config = dict(
    depths=[12],
    init='torch_default',
    learning_rate=0.0046,
    beta2=0.95,
    batch_size=128,
)
Rows from block 6 of a small sound classifier, named by matrix and row number. Each number is 128 + 24 x the weight over its row's rms, rounded and kept within 0 to 255. All counts start at 0. Numbers have three digits each.
After each channel's rows are labels from the 100 clips, of 14976, where the channel reaches its highest value: "responds to" is what is common among them. Only what is clearly more common there than usual is listed. The data: short made-up English sentences, spoken by a formant synthesiser in many voices. In brackets: how many of the 100, against the usual share in percent.
# c30: last pointwise conv (model.blocks.6.c3.0.weight, 320x320x1), inputs 160-239

c30.279:091126103115113085094128092141139098115094103135114118127116094119138141106133133130094135144080090077127111132096085109132122098111130090128084094092121082094093151125157095102104084110105092089128139089112127098108112109138098094098095155
responds to: "that" (36 vs 14.5)

c30.183:121119142137149128141137095100099127119098128127151135130139114145149100152142092183139151095092098124136115144150102142130165148143120141160127141142150118147133154144183090146123124131147125139103098097149150135145140138134144103133088134
responds to: sentence kind: request (100 vs 12.5); "take" (60 vs 3); number of words: 3 (41 vs 4.9); "me" (33 vs 6.3)

c30.15:139138128113124132121110130109100132131135133162122111125114138132138099138153106153121140097121127128144130144132135108163122133119094136128132128122132129121136131148149125141136129104148136131106101119129133140130118117168120122127126157
responds to: sentence kind: statement (100 vs 62.7); /ð/ (73 vs 44.6)

c30.280:206124124138131164139134150115119193130158124145114129135116200112153120110149118188136151117147173159147124145132175119164126124117121128132168130137120130135127120125178168140139120124121125133123124150113126121109147114178137154176159152
responds to: /w/ (97 vs 39.2); sentence kind: question (97 vs 24.8); /z/ (94 vs 46.5); "where" (92 vs 12.3)

c30.67:088140101123110091099123086133131103124095104130113128126123090138122131106116127142096125133082090088115131122093091117117140088108128087148091094094143090091094156135150092108100087111110097103125130093121139091110112121136093097104094143
responds to: sentence kind: question (63 vs 24.8); "who" (42 vs 12.5); "the" (40 vs 14.4)

c30.218:163144126151154168120139161110120153131148115143154137112135154143129112153132127091120123122167172177140120124121163120134127121130121125141169119119135138124122144147099164125139135116146122141105122162149139117139164141154120158146158128
responds to: sentence kind: question (100 vs 24.8); number of words: 4 (70 vs 27.9); "where" (52 vs 12.3); "who" (48 vs 12.5)

c30.161:153125122121133142107141149167168141134161117186117137143138151129159167139153168129110154165146152147149149154117147139179133142129146144131141132108126125109130119120126143144151134144107132147157172150116132140132148133176102153150149163
responds to: sentence kind: statement (100 vs 62.7); /ð/ (71 vs 44.6)

c30.213:157143138127140148119103143091094145130145131151137108132112151142166093141169103160118151098137140143164127167129144114157138132132090125147145131113128142119129148148149144135125133099149135139092087137137132131140145118167118137147136142
responds to: sentence kind: statement (100 vs 62.7); /ð/ (71 vs 44.6); "that" (34 vs 14.5)

c30.34:108153119112131097092130084128130098127124099153116138131126108140132136126125125150092140128086101089123126129085097131148144104120120105150105108092154090085098175159153088123115083113121107117131129081120153105123118125145093095110088151
responds to: "who" (33 vs 12.5)

c30.204:155139116138140138118141185113117148132137118149132138124135150139134114132133122114117132122189171150135124136120161114144138123115125127127144127118134128124116131135122167123126131111138123137119118192131142117131146132146120168143175133
responds to: sentence kind: question (100 vs 24.8); /w/ (73 vs 39.2); number of words: 4 (72 vs 27.9); "where" (62 vs 12.3)

c30.288:117132118119110121132168128197201121132128135135116169126166120125121204118118197110136117204128123129118129122129122145131127133125169136132115138135156127136129144146113123134132131142140137141189194130112156132113115152134138127116127153
responds to: sentence kind: request (89 vs 12.5); "me" (86 vs 6.3); "bring" (48 vs 3); "show" (38 vs 3.4)

c30.146:092134111105110088099116096139143104124099095130104113132109094127113142101116131157097118138087089090111125116089099107126139086101119091134088088098126088100090152128157095096104095108123092101132135096109132092105110109138096094103098131
responds to: /ð/ (70 vs 44.6); sentence kind: question (54 vs 24.8); /u/ (52 vs 24.9); "who" (44 vs 12.5)

c30.118:092136132121126092131123086106118081127105116112126118126125087144097113126101108108133094114084092099093124105126090136114143119130126121145092120136124111129123140130102087114120117127127112108113115087123136116124124123135137090083088139
responds to: sentence kind: request (100 vs 12.5); "take" (62 vs 3); number of words: 3 (44 vs 4.9); "me" (34 vs 6.3)

c30.295:144125138122128125109119112114118125122163135214126109137112141138170115143175113124118158120130137124171125164134138118221137146131122139132130144112104122114144137131127129152166106119128152138119121119134122142141120114225114133134119191
responds to: sentence kind: statement (100 vs 62.7); "every" (33 vs 14.5)

c30.167:120129151148137123132172129212217133134119130139137173132165124126128223142127201144130121213125122126123130127129126175124143124146187130133122133136146124131122137139133129129126134162141127132207219128137154123150147161131135122129130145
responds to: sentence kind: request (89 vs 12.5); "me" (86 vs 6.3); "bring" (49 vs 3); "show" (37 vs 3.4)

c30.127:095145109110121085093107089128136102131086096141104105120112093125120133111125124138093129136088090087111136125094095129132139089104118093133092089100128094095090148139155091101103092107123097098134134091111135090114110107137101091091093131
responds to: /ə/ (79 vs 52.6); "the" (38 vs 14.4)

c30.313:092138135125127076095127138124126119129090073096126130134131098124095117127088130121092097128138109080085126094076102123097126079130124077108081079104110073105074118123120127087089090122123079085125124141121126073122121119112099131120134120
responds to: "who" (33 vs 12.5)

c30.157:174121126110130158121119138113120158123167123180122107129110171134152110128165120163118150122138160154155129154129159124199117124115104123114157122116115130123135128127160157140143123107133128142119106141116107128127128103199121146152144182
responds to: sentence kind: statement (100 vs 62.7); /ð/ (71 vs 44.6)

c30.98:135199113081094127101132136103108142132118096123079136119131139121126109112130108133099134103126136118131105132096132116118076101100117107063132106105166120101103081208126141123107106122138115122105112137092188100106083128092099129131136120
responds to: "who" (30 vs 12.5); "later" (27 vs 2.8)

c30.177:097099154138149096111103123143149114125103118133152084121088102144107143155103143139112113149136108096102142103109094150126142110148127107147099101108106097110116155115149106109113097136092111103148147117144094113153126094127113136099118137
responds to: number of words: 3 (29 vs 4.9); white noise (26 vs 10.1); "there" (25 vs 3); "she" (25 vs 7.3)

c30.65:087142104106117082087117089134136101130099097135103110129111084131119142108122134150092128139087087086113134125084088115132139093106123089132089096090138087092086150137159086110116092113126099106139140087110137091109099115129090099095090138
responds to: /ə/ (79 vs 52.6); /ð/ (72 vs 44.6); /u/ (52 vs 24.9); "the" (45 vs 14.4)

c30.135:122125123122125091074128130114118133122085078115122127122127122131101116129101121141078106122130122081096128094072124139094122081127120073117104077073117084072078124126148132079086092121132075080120115128122130074132122133113074129120130136
responds to: /u/ (58 vs 24.9)

c30.159:165121121122130158124127146120120165124186126175118122139116168126169117116168113171122167118150154153173130167139153118190128139117107138130164137123124128127136116123156151147157136112129135151125123144117120138114138110190127151156146168
responds to: sentence kind: statement (100 vs 62.7)

c30.178:082125115115123077104117086129135091129095104129102110124113082109114131110116129138106117134081079075115131117102085128122119097107123094126080104111111084101098157113139087107111081116101098109135138083109143097116117116137110091083087133
responds to: "the" (37 vs 14.4); "who" (34 vs 12.5)

c30.151:194130133133139170129146148113109175126155119144115147141142191127154107111158116146131165115149199154162117160132194119151135132122139133149173139128133136127129137130138197143128127132133135147107107162121132130109136143163131157180176139
responds to: "where" (33 vs 12.3); "was" (29 vs 12.5)

c30.316:087149105115115087093116094141145094130096094141112112131118090150134144117129137141091128136094087091122134134085095115139140094111126095137088094095137086096086160149150088112104086114130093103131143089112138096118113110138094098102090145
responds to: /ə/ (81 vs 52.6); "the" (41 vs 14.4); "who" (32 vs 12.5)

c30.170:133154120122119132140150149162170127130121133134128154135152127144108156126110160096139107166144138145105131117131139138113137130114154135136134142146156141141131149178089142118121146131157138128153163152114169124124129149127145142133143144
responds to: number of words: 4 (65 vs 27.9); sentence kind: request (62 vs 12.5); "me" (56 vs 6.3); "bring" (30 vs 3)

c30.318:155127129113117153110126132114119144124168132200104120135125153137189112131196124140117167116130142144183116187131153121205131136119114139124147134115128136111136111140137143145148135120139145139114112135124129137130129127214114140141140188
responds to: sentence kind: statement (100 vs 62.7); /ð/ (71 vs 44.6); "that" (33 vs 14.5)

c30.72:204125124125137175124139152119126176126173133153114114133110194135154121129154122160128150126146177171151127155139170132171123136119114140136185136128117136129134121124151164141149129126120135149124119147121107128115149107171122158161155162
responds to: /w/ (97 vs 39.2); sentence kind: question (96 vs 24.8); /z/ (94 vs 46.5); "where" (91 vs 12.3)

c30.224:085149111107113079114117094137142096132098108125108122136117086139113139106112129140110105141084086087108129111096091120132145092102116098138080092116123089113095160137147092102100094101124095098133140090106151097107112109123110095091093143
responds to: /ə/ (79 vs 52.6); sentence kind: question (70 vs 24.8); /u/ (59 vs 24.9); "who" (53 vs 12.5)

c30.56:205117135126137166128133145123125182132165132152113118141117192127151128120153126168129151123150176157153135151142172128167128135122116133128170132131112144128140117125157160139147135127122142143134126150121118136121147112172131152163156165
responds to: /w/ (91 vs 39.2); /z/ (90 vs 46.5); sentence kind: question (86 vs 24.8); "where" (82 vs 12.3)